config.yaml
arch: "uvit"
model: "text-conditioned image diffusion model"
dataset: "rendered made-up planets"
train_examples: 97500
image_size: 32
horizontal_flip: true
conditioning: "text"
objective: "v"
cond_dim: 256
tokenizer: "word"
vocab_size: 28
text_encoder_width: 128
text_encoder_layers: 12
text_encoder_norm: "layernorm_no_bias"
text_encoder_norm_position: "pre"
text_encoder_activation: "gelu"
text_encoder_mlp_ratio: 4
text_encoder_head_dim: 16
text_encoder_fused_qkv: true
text_encoder_bias: "none"
text_encoder_qk_norm: true
text_encoder_parallel_block: false
text_encoder_inner_norm: false
text_encoder_drop_path: 0.1
text_encoder_positions: "rope"
cond_dropout: 0.2
norm: "rmsnorm"
norm_position: "pre"
hidden_act: "quick_gelu"
mlp_ratio: 4
head_dim: 32
fused_qkv: true
qk_norm: false
parallel_block: false
inner_norm: false
drop_path: 0.1
patch_size: [2, 2]
layers: 10
width: 128
positions: "learned"
init: "torch_default"
residual_init: "zero_last"
optimizer: "cautious_adamw"
learning_rate: 0.0014
beta1: 0.85
beta2: 0.999
eps: 1e-10
ema_decay: 0.999
max_steps: 5200
batch_size: 64
epochs: 3.4
lr_schedule: "wsd"
decay_fraction: 0.3
final_lr_fraction: 0.05
warmup_steps: 260
weight_decay: 0.1
Rows from block 4 of the text encoder of a small text-conditioned image diffusion model, named by matrix and row number. Rows with one number belong to one neuron. Each number is 128 + 32 x the weight over its row's rms, rounded and kept within 0 to 255. All counts start at 0. After the name is the row's rms in percent of the matrix's.
After each neuron's rows are labels from the 100 texts, of 14976, where the neuron reaches its highest value: "fires on" is the input token at the peak. Only what is clearly more common there than usual is listed. The data: rendered made-up planets.
# fc1: MLP up (text_encoder.blocks.4.mlp.fc1.weight, 512x128), inputs 0-127
# fc2: MLP down (text_encoder.blocks.4.mlp.fc2.weight, 128x512, transposed), outputs 0-127

fc1.260 116 [137 104 145 123  96 175 142  94 157 126 128 135 105 160 127 204  88 101  49  83  93 168 183  85 159 172  94 111 163 173 138 126 109  92 140 177 103 134 148 147 173 146 100 122  93 155 172 112 101 136 149 141 172 186 156 119  63 128 142 131 137 124  99 107 134  84 126 132 159 132 134 186 120 131 196 173 142 133 137 127 110 156 147 167  98 149 137 157  87  80 170 103 111 115 106 145 103 158 152 108  99 134 119 123  90 151 136 175 121 156 196 174 110 115 162  53  91  93 188  68  80 102 153 116  91 121  96 107]
fc2.260 115 [101 139 137 127 136 116 135 118 115  89 121 156 134  90 155 106 161 149 156 141 174  88 118 108  86 143  99 127 106  91 121 255 122 145 130 124 158 175 127 149 111 101 122 118 151 118 111 172 126 112  97  99 110 106 141 127 142 126 117 146 143 115 137 158 112 126 235 103 163 134 106 104 123 138 110 148 132 175 131 136 140  92 147  91 126 117  94 133 151 176 123 168 100  99 147 134 131 116 114 150 113 105 144  94 152 143 108  94 149 140 104 109 103 112  96 137 143  69 114 179 139 255 119 133 103 116 159 123]
fires on: "covered"

fc1.88 097 [169 153  91 168 157 181 146 169 103 115 127 175  76 123 144 140  88 162 118 140 100 101 161  92 201 107 110 106 187 144 115  87 131 145  96 139 138 133 129 130 163 149 136 156 179  77 139  80 104 163 119 124 166 130 131 118  62 129 141 165  99 120 157  89 130 151  55 168 122 155 131 100 114 155 183 108 141 134 158 155 134 129 126 105 134 120 125 198 179 142 127 126  86 144 146 164 147 115  70 140 164 136  80  70 147  91 141  90 131 172 181 160  97 164 104  95  78 160 199 133 151  81 180 114 125 176  92 169]
fc2.88 070 [132 137 120 141 131 130 115 134 119 127 135 139 128 125 144 131 139 107 129 127 128 154 119 123 193 128 135 132 115 136 151   0 149 112 131 136 146  58 132 142 152 129 115 117 121 153 139 120 122 151 114 112 132 113 127 134 131 129 127 120 136 138 124 133 131 116  59 144 142 124 122 134 127 133 153 133 141 124 109 121 145 138 128 126 129 133 133 117 129 121 137 141 132 135 139 141 126 137 129 117 121 149 141 131  93 111 129 134 115 139 128 140 115 210 137 123 118 174 124 113 130   6 140 148 152 141 146 121]
fires on: "covered"

fc1.485 185 [188  98 160 127 111 158 134 127 148 201 157 114 112 174 103 180  43 162 116 132 101 156 140 188 138 103 104 108 176 119 121 142 123 101 135 120 140 135 172 137 110 122 133 170  80  48 135 146 111 137 101 147 146 161 140 124 106 144  96 139 105 123 153 128 124 143 113 125 117  90 170  75 160 148 145 137 106  71 225 166 124 118 155 119 104 179 120 100 175 137 128  51  79 123 141 148 138 105 171  78 201 154 127 100 101 180  95 140 163 117 148  86 107 120 125  89 152 152 120  70 104 110 150 148 198 153 115 136]
fc2.485 303 [139 129 124 124 103 139 125  88 116 127 132 134 107 134 124 163 126 128 124 122 106 139 131 110 110 139 123 146 143 138 136 255 112 135 118 127 114 116 128 151 157 153 135 132 126 138 118 138 122  92 118 129 122 135 146 112 129 121 179 122 155  82 140 132 113  98 182  80 172 122 103 131 121 152 119 126 118 148 129 143 105 136 123 143 110 124 109 131  94 106 123 122 136  68 128 139  94 151 120 114 134 123 125 161 108 135 134 150 145 131 137 141  96  10 136 102 128 118 134 124 148 229 117 120 133 119 134 143]
fires on: "a"

fc1.435 086 [112 146 143 127 164 146  78 106 148 134  83 173 105 149 151 124  84 110 135 144 167 106 174 127 202 132 119  64 168 110 118  97 115 132 103 109 179  97 176 139 124  90 112 108 136 100 191  76 126 166 169 131 167 116 150 147  80 167 106 137 124  90 107 148 179  89  67 108 114 129 160  80 137 113 214  96 132 164 153 171  78 149 172 138 165  99  91 225 164 157 163 151 120 125 165 161 157 108  99 140 147 148 110 113  96  86 119 129 158 132 181  97 135 169 109 102 149 129 162 127 132  59 148 146  96 117 110 125]
fc2.435 053 [137 135 116 140 132 132 119 139 116 130 134 137 126 127 142 130 131 110 128 127 124 155 125 129 195 122 135 133 119 137 150   0 144 108 127 135 145  63 132 138 153 125 119 123 116 146 139 118 122 153 106 114 133 115 130 134 129 131 133 125 130 144 123 130 136 118  49 145 141 123 128 135 129 132 157 132 136 123 114 122 144 144 130 130 125 135 135 118 130 126 137 133 132 131 142 141 126 135 133 114 123 149 133 128  87 113 129 143 114 140 131 143 115 209 136 121 123 175 123 113 134   9 145 145 153 141 140 124]
fires on: "covered"

fc1.276 148 [169  76 159 157  94 151 117 140 154 171 151 131 130 199  95 177  49 169 113 102 103 156 159 187 169 126  80 121 162 110 140 129 108 108 117 144 139 128 156 118  87 130 106 155  79  83 134 122 110 142 123 139 156 189 125 150 115 144  77 162 123 126 126 133 118 161  93 139 112 130 143 126 176 142 155 154  89  83 215 136 101 134 173 151 166 183  98 119 176 117 123  36 108 127 168 129 143 133 184 117 195 175 101 107 102 174 138 125 169 125 160  88 122 127 121  93 128 135 166  75 114 113 130 154 184 145  79 154]
fc2.276 207 [123 133 134 112 103 129 131  92 116 132 131 136 110 119 124 156 129 129 127 133 115 132 130 110  95 134 119 161 140 139 136 255 111 149 111 121 109 126 123 146 162 145 141 127 129 134 116 143 127  89 113 127 121 131 144 108 139 121 173 122 158  83 148 135 111 106 216  78 172 129 101 126 119 150 114 118 114 153 129 138 107 137 119 141 110 117 110 131  93 111 117 123 133  66 123 134  95 143 113 123 132 120 124 163 116 143 138 154 141 137 131 144  96  31 125 108 132 113 132 135 151 240 120 114 131 119 136 138]
fires on: "a"

fc1.52 116 [138  91 123 169 148 163  84 150  96 113 129 162 149 165 115 154 104 130  90 115 140 151 199  74 162 149 161  81 168 190 129 125 131  95 149 179 154 148 193 118 141 156 125 176 132 108 192  63  84 146 148 123 158 214 117 137 110 140 140 107  97  79  96 164 168  75 134 114  89 106 142 190 134 120 198 122 106  47 148 154  78 149 110 141 117 147  73 149 118 131 122 102 142 142 155 165 150 133 145 128 137 145 107 107 103 122 136 135 124 164 172 135 154 117 186 132  82 132 162 104  69 108 104 124 121 150  62 123]
fc2.52 078 [ 91 132 150 115 117 132 138  93 132 117 160 126 137  92 148 134 173 166 184 179 151  72 137 102  75 143 110 127 109  75 134 141 116 119 136 109 142 224 110 147 138 114  97 124 111 135 101 198 115 113 110  98 110  72 155 133 143 117 132 155 158 140 148 132 108 142 231 107 172 151 115 103 146 183 108 148 120 205 126 130 143  68 144  93 126 133 120 109 137 162 112 150 105  45 132 138 123 125 143 126 124 131 124  98 207 139 103  59 137 117  97 114  98 143  74 146 154  63  97 194 141 199 126 113 120  99 178 128]
fires on: "covered"

fc1.279 155 [192  98 155 162  91 165 130 160 140 201 122 130 143 157 138 183  61 142 127 119  85 131 141 165 148 107 114 118 200 148 149 120 107 134 137 118 123 139 172 159  78 117 124 164 101  73 159 159 157 115 138 115 162 173 144 141 150 146  98 127  92  80 117 150 153 162  86 144 118  98 133 109 127 150 112 111 101  56 223 190 118 122 152 136 108 143  68 116 147 126 133  51 110 123 131 150 134  93 200  89 182 140 114 100  97 153 133 112 206 128 150  95 111 123 141 110 150 148 153  93 111 119 149 166 199 142  99 153]
fc2.279 231 [131 130 130 112 101 137 135  95 124 126 143 130 101 129 121 176 129 141 121 130 106 141 147 111 111 139 130 155 134 131 125 255 100 130 108 116 103 121 112 155 171 155 142 127 125 145 111 135 109  87 113 139 123 136 146 124 119 127 178 133 162  65 155 132 105 102 197  70 180 138 111 135 129 163 128 109 117 161 119 132  98 149 117 155 121 125  94 144  93 107 117 122 137  44 118 141  87 145 114 117 135 133 119 150 114 136 139 155 130 133 141 156  95  19 130 107 132 122 132 127 153 231 139 101 127 118 138 135]
fires on: "a"

fc1.96 178 [183  83 166 142 126 163 135 146 159 180 134 111 124 187 131 173  51 135 127 115  82 108 113 180 151 133  79 144 203 133 116 118 105  98 148 122 142 102 176 137 107  97 125 186  90  56 151 163 152 109 116 132 130 174 149 118 143 153 120 168 123 127 149 127 153 161 116 122 131  99 144  72 171 153 136 148 107  92 219 159  84 139 141 139 128 163  93  91 166 120 136  55  82 101 145 143 116 117 197  61 164 175 118 102 125 167 118 131 183  98 144  88 128 119 114 110 156 133 122  99 100 130 162 164 173 152  90 151]
fc2.96 251 [138 131 126 117 100 136 124  86 116 122 137 139 105 133 127 169 127 130 123 123 106 140 134 107 113 139 124 146 137 137 136 255 106 139 114 129 115 125 124 154 160 153 136 131 125 139 116 134 118  93 115 132 124 137 149 113 127 124 179 120 156  76 141 135 111  97 188  77 181 126 101 134 122 159 121 121 115 147 126 142 104 141 123 147 111 125 101 135  93 110 127 123 136  64 124 142  89 146 116 118 137 124 128 161 110 135 134 154 145 136 139 144  94  24 137  98 125 115 133 123 149 235 123 117 129 119 133 141]
fires on: "a"

fc1.373 177 [193  97 136 160 116 171 147 123 135 208 166 143 114 178 113 152  59 162 138 130  90 126 121 177 128 116  98 112 190 155 126 126 122 130 153 127 130 129 181 122  97 135 113 162  96  45 123 156 125 106 100 153 154 200 150 136 111 137  98 139 103 114 160 129 128 181 117 156 114  94 143  88 130 159 114 133 114  91 208 174 109 115 129 133  92 191 106  97 147 116 129  62 110  80 138 131 145 134 197  91 167 156 107 104 114 194 117 143 204  95 162 106 105 132 115 111 127 154 147  77  99 104 133 140 188 140  87 154]
fc2.373 227 [134 132 129 116  98 135 124  91 117 120 136 142 103 130 128 170 131 131 122 122 109 139 139 107 115 142 122 155 134 138 128 255 102 145 109 131 111 128 117 156 162 149 136 131 130 137 114 129 119  92 119 135 123 136 147 115 128 128 179 125 156  68 141 139 113  94 197  76 188 131 100 133 120 163 124 118 119 150 126 136 102 142 120 152 113 123  93 137  92 114 127 125 132  60 115 141  87 143 110 122 136 126 133 158 111 133 137 150 142 137 137 144  91  35 136 100 127 112 133 129 152 241 127 114 123 119 132 135]
fires on: "a"

fc1.266 067 [175 158 114 140 178  76 163  92 127 116 179 116 114 125 169  83  86 157 108 147  95 124  75 101 153 183 104 126 134 167 160 111 160 113  84  85 131  91  74 128 140 141 162 155  88 129 155 150 166 128 156 129 122  93 123 171  57 115  80 133  90  64 128 160 134 108  85  82 171 185 123 163 102 125 158 138 118 160 172  94 120 158 175  95 110  55  95  89 127 165 126 100 166 122  96  94 154 132  65 159 138 148 105  91 134 105 120 114  78 134  96 179  97  96 134 151 124  99 104 102 179 141 146 117 192  83 125 144]
fc2.266 025 [128 115 148 120  77 142 149 127 156 126 174 112 141 142 118 165 160  65  89 138 164 159 147 170 142 132 145 151 140 115  95   0  75 122 131 158 136 176  97 110 172 113 127 135  89 161 126 200 125  81 131 117 165 172 150 137 172 146  99 106 184 157 139  73  82 172 147 116 148 139 143 157 139 175  86 104 113 109  49 111 110 123 141 195 148 152 115  72 121 103 120 109 125 104 156 111 111 141 172 119 108 107 119 109 122 104 112  67 125  99 186 108 141 141 125 159  57 108  88 135 127 106  92 127 183 169 116 141]
fires on: "covered"

fc1.300 149 [145 100 143 137 140 178 159 132 156 210 170 100 116 173 130 171  54 151 133 147  84 109 121 162 137  98 111 119 158 171 141  97  91 120 150 112 126 109 166 102 107 122 102 176  82  51 142 145 118 130 126 142 145 138 123 120 161 141 107 136  82 162 163 113 119 200 126 154 116 105 203 102 171 147 146 159  85 101 201 156 145 145 149 109 114 193 137 116 159  98 149  57 121 123 152 108 127 103 182  71 156 194  84 112 121 189 102 159 191 103 156  86 120 110  96 126 150 129 121 118 149 106 159 150 174 107 112 143]
fc2.300 155 [127 144 127 118 100 118 119  90 107  96 128 147 112 114 135 168 148 130 121 126 119 146 146  97 116 154 131 186 134 155 130 255 103 162 110 134 119 148 105 163 177 149 135 124 147 154 125 121 137 104 119 137 122 135 146 114 144 129 180 107 185  47 133 144 115  88 211  77 193 138  79 141  98 157 128 118 127 161 119 143 100 138 128 142 109 108 101 137  90 101 125 138 139  52 119 136  94 153 104 129 126 103 148 182 108 134 139 148 141 149 136 144  87  70 149 110 120 100 137 131 153 235 105 107 110 123 130 142]
fires on: "a"